config = dict(
    arch='repvgg',
    model='self-supervised image encoder',
    dataset='simulated stained blood smears',
    train_examples=97500,
    image_size=32,
    crop_scale_min=0.3,
    horizontal_flip=True,
    color_jitter=0.4,
    method='barlow_twins',
    norm='batchnorm',
    activation='elu',
    depths=[2, 4, 4],
    kernel_size=3,
    stem='single',
    widths=[80, 160, 320],
    projector_hidden=512,
    projector_out=512,
    projector_hidden_layers=1,
    init='torch_default',
    optimizer='muon',
    muon_scale='match_rms_adamw',
    lr=0.0041,
    momentum=0.95,
    nesterov=False,
    orthogonalizer='polar_express',
    adamw_lr_other_params=0.001,
    gradient_noise=0.1,
    ema_decay=0.999,
    steps=12000,
    batch_size=256,
    epochs=31.5,
    lr_schedule='constant',
    warmup_steps=240,
    weight_decay=0.0,
    adamw_weight_decay_other_params=0.01,
)
Rows from block 2 of a small self-supervised image encoder, named by matrix and row number. Rows with one number belong to one channel. Each number is 200 + 30 x the weight over its row's rms, rounded and kept within 0 to 999. All counts start at 0.
After each channel's rows are labels from the 100 images, of 14848, where the channel reaches its highest value: "top examples" is what is common among them. Only what is clearly more common there than usual is listed. The data: simulated stained blood smears. In brackets: how many of the 100.
# c3: 3x3 conv, stride 2 (model.blocks.2.c3.weight, 160x80x3x3, each kernel summed), inputs 0-79
# c1: pointwise conv, stride 2 (model.blocks.2.c1.weight, 160x80x1x1), inputs 0-79

c3.149,185,227,244,205,161,220,247,181,206,197,215,203,191,66,178,188,194,141,205,187,170,246,236,157,212,186,211,236,214,238,219,198,200,188,192,176,203,203,188,213,209,184,146,215,209,126,203,183,213,145,208,255,223,166,191,177,178,196,200,213,174,218,205,242,206,202,177,196,135,197,203,207,163,192,208,189,207,159,161,205
c1.149,165,225,236,205,222,178,229,173,197,213,209,186,184,132,194,210,179,105,188,180,170,226,189,149,181,169,232,218,175,249,203,202,156,153,205,159,218,195,193,198,201,205,136,199,199,177,236,148,178,205,187,217,233,203,179,242,216,180,196,199,203,269,194,217,173,157,212,232,145,178,207,219,199,220,195,211,209,166,122,175
top examples: crescents (37)

c3.6,187,204,150,214,195,195,209,170,190,204,176,186,212,241,189,207,187,194,200,220,164,109,76,180,180,200,188,212,201,184,201,196,238,188,187,192,228,208,233,222,215,126,217,198,202,216,176,190,177,205,204,86,209,195,237,194,208,231,200,197,213,207,203,179,223,177,213,236,154,193,187,186,224,247,204,198,211,238,233,200
c1.6,185,217,163,224,180,206,183,159,202,224,179,166,161,211,175,233,173,177,193,200,167,150,78,167,170,209,175,204,177,193,198,169,199,210,207,177,249,219,224,235,187,116,231,200,205,235,184,165,187,184,227,118,187,193,211,227,233,181,199,228,237,209,185,206,188,192,217,185,173,198,200,168,193,221,220,153,181,226,227,236
top examples: crescents (76)

c3.120,202,270,206,191,149,202,220,234,190,201,208,238,157,181,215,218,251,163,216,222,213,248,264,161,192,185,148,219,193,207,200,183,194,131,184,174,219,186,168,229,148,290,182,213,254,204,174,202,192,134,236,220,152,199,213,200,236,190,187,218,199,228,210,206,177,191,209,219,202,183,200,183,220,198,184,147,179,171,188,229
c1.120,184,255,204,190,192,213,198,230,168,213,191,222,196,154,208,221,223,201,212,239,209,208,257,162,214,160,190,216,186,209,198,193,230,101,219,206,226,186,196,242,168,244,182,202,239,239,182,180,219,177,240,194,151,195,224,170,249,184,196,154,190,208,197,217,163,187,208,257,194,173,180,195,231,199,159,154,156,114,196,172
top examples: crescents (32)

c3.28,207,108,192,183,244,177,197,180,177,218,243,198,211,208,211,207,120,200,192,209,188,164,179,145,162,175,126,212,252,203,168,206,215,231,209,195,189,188,230,209,161,213,191,235,188,229,221,180,231,190,208,196,185,188,208,209,171,213,216,231,234,192,258,141,201,209,150,204,159,128,216,191,148,198,181,202,179,171,218,220
c1.28,209,85,194,178,230,172,201,207,224,211,221,176,209,202,202,191,145,177,165,185,185,173,174,188,144,174,161,256,193,189,176,211,206,214,226,199,172,188,207,206,139,177,194,259,222,205,223,175,218,206,176,181,169,208,181,212,186,216,206,230,200,184,244,184,222,193,184,188,150,107,208,160,151,190,184,194,192,165,154,228
top examples: platelets (79); crescents (42)

c3.92,240,201,243,213,213,201,199,240,154,217,207,222,210,101,185,213,187,145,191,173,162,217,232,215,185,149,198,193,222,200,207,213,172,165,205,201,202,196,176,167,151,275,178,195,196,167,216,200,220,163,193,237,226,201,179,205,200,249,179,228,180,223,211,153,130,214,209,165,224,121,246,178,204,198,172,208,199,161,205,195
c1.92,199,196,240,219,187,223,143,231,168,190,214,192,162,125,222,209,186,143,168,186,172,208,254,211,169,177,169,210,202,188,222,182,179,185,207,205,201,186,164,192,154,282,181,166,217,153,209,213,198,163,212,222,204,220,196,220,244,192,193,185,181,217,179,188,159,193,217,177,199,110,223,184,152,180,176,191,215,124,176,172
top examples: crowded (68); target cells (42); discs (34)

c3.143,234,147,221,217,192,147,223,198,189,213,160,210,185,195,200,218,217,195,197,178,202,211,230,181,232,172,179,178,208,144,161,192,181,222,129,140,173,207,215,180,229,171,187,180,200,208,210,224,258,207,175,246,144,236,197,179,206,159,228,167,169,246,277,165,200,208,136,203,244,241,201,239,241,181,188,176,208,174,184,204
c1.143,190,141,232,171,198,143,173,211,184,191,163,172,214,196,170,176,141,196,174,213,165,207,216,219,221,216,208,237,183,116,194,208,161,194,138,174,184,194,193,191,215,208,197,161,187,198,203,239,211,222,223,235,159,216,194,221,216,158,215,178,157,265,226,193,221,188,131,204,221,177,212,230,229,148,218,205,248,185,146,238
top examples: crowded (71); spiky cells (50)

c3.102,205,209,200,225,161,186,209,225,195,235,223,158,224,178,210,217,212,230,247,160,178,230,270,185,243,168,175,179,189,192,202,177,159,190,149,180,198,144,164,238,223,170,184,214,208,197,237,142,176,186,169,232,206,130,202,221,207,188,191,170,185,174,180,176,233,217,177,245,180,177,242,173,160,174,219,272,248,232,184,226
c1.102,239,229,166,209,192,221,172,183,229,203,179,161,218,190,218,223,196,132,235,218,187,211,213,190,197,194,187,179,231,181,198,150,207,206,221,222,216,155,172,219,195,190,201,214,190,182,154,191,228,173,231,229,224,101,202,217,219,194,257,208,194,218,172,188,201,169,240,216,218,227,200,202,181,158,236,237,118,154,261,262
top examples: platelets (94)

c3.68,137,200,192,172,117,175,223,184,187,250,167,201,198,136,225,218,224,166,230,216,221,225,240,185,166,215,244,219,247,192,204,203,189,209,171,241,175,170,206,210,180,234,172,182,204,216,134,140,219,192,199,221,211,169,222,234,201,224,207,242,139,208,224,176,166,252,202,167,188,166,160,229,190,194,192,175,153,205,185,210
c1.68,137,227,198,249,213,174,226,183,175,168,192,213,187,127,252,195,198,166,228,165,210,228,225,170,202,208,230,222,197,216,231,181,190,242,174,195,204,227,170,229,187,206,116,168,207,248,173,162,189,169,162,207,169,172,228,203,184,152,223,221,138,200,234,208,168,195,182,165,173,166,195,209,157,187,196,205,223,151,150,230
top examples: crescents (78)

c3.62,173,260,182,168,213,196,150,186,158,201,188,178,252,199,224,189,232,198,224,280,210,248,166,166,188,177,232,166,219,205,185,186,230,218,148,224,165,164,209,168,215,169,174,199,205,145,104,201,197,166,168,193,163,200,235,245,224,262,211,184,194,166,219,193,205,212,186,209,188,246,200,209,196,163,186,225,176,195,202,197
c1.62,170,225,157,214,184,218,214,194,171,210,235,190,111,193,193,202,192,143,109,123,211,162,184,162,180,176,212,207,201,172,148,181,166,181,220,198,207,206,214,204,183,208,178,207,207,229,243,140,183,230,220,185,226,192,160,222,242,227,209,228,210,211,217,195,185,233,152,174,205,164,213,266,201,239,229,193,192,210,205,168
top examples: dark grains (82)

c3.91,216,153,145,204,176,198,213,208,178,175,170,227,189,232,161,235,197,269,200,228,168,117,140,250,173,173,215,166,160,224,215,217,242,210,154,208,212,227,192,155,198,161,217,214,186,187,184,211,183,217,171,142,224,195,179,168,194,251,189,225,193,172,198,197,216,187,181,220,203,226,177,123,248,195,175,203,178,200,174,183
c1.91,235,168,161,204,188,184,228,243,145,191,190,180,197,206,197,221,159,197,165,248,178,111,191,248,185,200,202,214,162,203,246,150,193,169,185,204,218,240,214,191,186,181,186,200,244,220,200,284,202,204,201,172,222,273,206,207,236,181,204,185,222,249,185,258,197,174,160,206,190,188,174,138,216,181,216,191,195,220,185,236
top examples: crescents (60)

c3.18,224,184,191,197,214,239,215,167,201,195,228,197,248,296,162,218,235,218,192,178,241,228,177,181,177,195,198,180,213,195,216,191,196,145,170,176,234,225,212,203,204,177,208,148,190,150,201,159,203,141,158,196,182,179,244,201,238,215,204,186,217,201,227,242,149,180,214,192,233,221,167,244,127,177,192,234,196,176,146,245
c1.18,195,207,195,191,183,147,256,204,208,196,214,185,112,174,199,212,189,176,173,229,194,218,221,182,277,226,167,210,185,199,152,162,186,219,216,194,162,185,196,213,212,223,182,199,221,206,172,174,198,266,223,100,189,196,144,231,209,191,186,212,180,217,196,181,260,203,186,234,238,182,195,205,256,254,223,219,189,189,223,190
top examples: dark grains (99)

c3.36,188,227,159,214,232,162,232,185,217,187,191,192,225,202,173,175,250,227,198,194,174,215,177,186,195,221,223,171,278,184,228,181,179,185,210,210,215,190,202,148,187,151,222,195,177,198,234,215,191,204,107,123,180,212,198,217,208,218,213,176,249,218,211,190,188,199,209,174,120,163,187,192,284,192,173,155,213,237,195,202
c1.36,235,239,169,260,221,216,179,172,162,190,175,238,167,190,253,210,200,205,212,232,198,204,201,225,220,205,143,184,250,173,175,136,178,203,177,161,200,188,209,163,168,186,205,243,221,200,166,212,201,153,247,203,156,245,174,176,223,236,245,188,226,192,202,204,167,194,263,225,183,207,180,205,219,125,196,239,145,226,180,211
top examples: crescents (77)

c3.144,227,239,211,191,226,209,168,263,161,220,155,186,180,240,212,193,176,169,156,176,191,220,202,247,187,175,223,210,198,180,190,187,170,177,176,183,134,188,161,207,179,234,156,132,190,201,222,210,194,205,197,230,211,189,177,168,223,145,221,156,167,222,235,215,250,204,196,173,261,207,305,220,179,201,193,191,191,197,217,181
c1.144,266,202,179,181,212,152,198,234,217,217,184,173,198,243,189,170,175,181,187,221,204,226,201,222,179,167,232,225,200,160,198,169,171,196,204,166,150,145,191,224,154,214,165,159,223,190,224,179,223,211,206,228,216,202,177,196,225,155,227,131,189,216,217,210,214,194,185,168,258,203,295,210,199,215,247,139,201,225,219,146
top examples: dark grains (57)

c3.89,229,189,183,177,220,195,198,252,137,141,174,241,192,173,180,196,173,192,221,169,241,155,190,233,185,236,176,189,184,204,215,238,171,220,182,193,237,186,197,234,203,239,199,183,146,128,194,187,186,165,211,190,197,230,223,185,281,202,206,117,189,230,207,143,239,173,191,192,181,178,231,151,167,205,204,204,177,185,228,205
c1.89,270,188,222,231,243,182,210,212,191,138,202,259,176,203,174,189,208,187,234,170,230,176,221,233,199,181,194,192,199,214,176,214,152,186,170,198,223,166,179,212,207,237,212,176,166,141,198,184,221,170,234,180,200,242,197,225,258,227,184,76,160,214,197,193,233,191,205,176,202,175,248,197,188,211,248,192,212,207,205,213
top examples: crowded (66); crescents (32)

c3.34,215,245,203,215,214,166,228,212,151,203,159,208,237,212,189,169,172,173,205,258,171,113,165,217,160,205,194,236,195,197,191,227,155,230,133,148,150,257,233,202,178,195,213,144,198,246,197,181,238,190,208,199,214,187,185,176,192,171,208,203,165,202,213,211,175,221,212,199,233,209,223,212,214,196,180,153,149,222,264,189
c1.34,212,217,218,209,207,148,186,213,178,193,181,141,219,199,203,164,196,186,178,124,168,165,204,222,134,207,206,238,188,241,222,220,181,202,154,204,201,227,197,199,160,195,216,184,196,253,176,181,233,224,117,181,202,207,238,179,143,153,203,236,147,199,200,218,153,205,197,228,236,231,205,178,200,226,169,201,235,233,248,152
top examples: crowded (73); discs (34)

c3.47,195,190,203,195,219,175,191,185,173,200,196,226,168,187,221,195,175,193,200,219,234,283,225,202,229,197,184,237,239,143,255,191,190,173,210,202,202,177,189,178,207,198,181,192,236,157,240,178,247,221,167,263,184,200,178,213,165,236,248,204,128,267,200,193,191,231,170,275,217,176,241,247,161,185,212,225,221,178,212,226
c1.47,217,170,157,181,229,192,139,216,162,161,230,244,188,219,167,212,198,193,193,198,233,252,219,209,218,210,185,235,228,207,241,212,249,195,152,224,223,170,163,194,183,200,154,201,217,149,234,218,225,189,198,247,193,206,185,200,177,169,252,202,120,237,189,190,222,251,139,216,240,192,194,199,173,205,206,200,231,201,256,257
top examples: dark grains (99)

c3.110,192,185,206,171,229,232,195,213,219,202,195,214,193,148,190,203,206,211,191,178,177,203,209,184,222,232,225,142,197,170,188,216,214,166,168,211,156,199,189,210,180,184,162,190,165,135,212,188,249,209,191,256,198,238,188,234,196,213,230,168,243,166,208,149,174,193,219,266,196,237,252,202,210,235,149,233,198,149,109,147
c1.110,216,154,257,212,210,198,188,201,227,170,173,193,233,163,187,183,150,187,172,173,188,175,193,179,198,232,234,203,183,136,155,230,184,151,146,219,139,178,169,220,180,190,140,217,204,221,198,185,178,206,203,215,192,182,205,201,151,188,203,181,253,239,231,163,149,187,233,237,201,262,231,191,195,197,168,220,182,180,130,168
top examples: dark grains (47)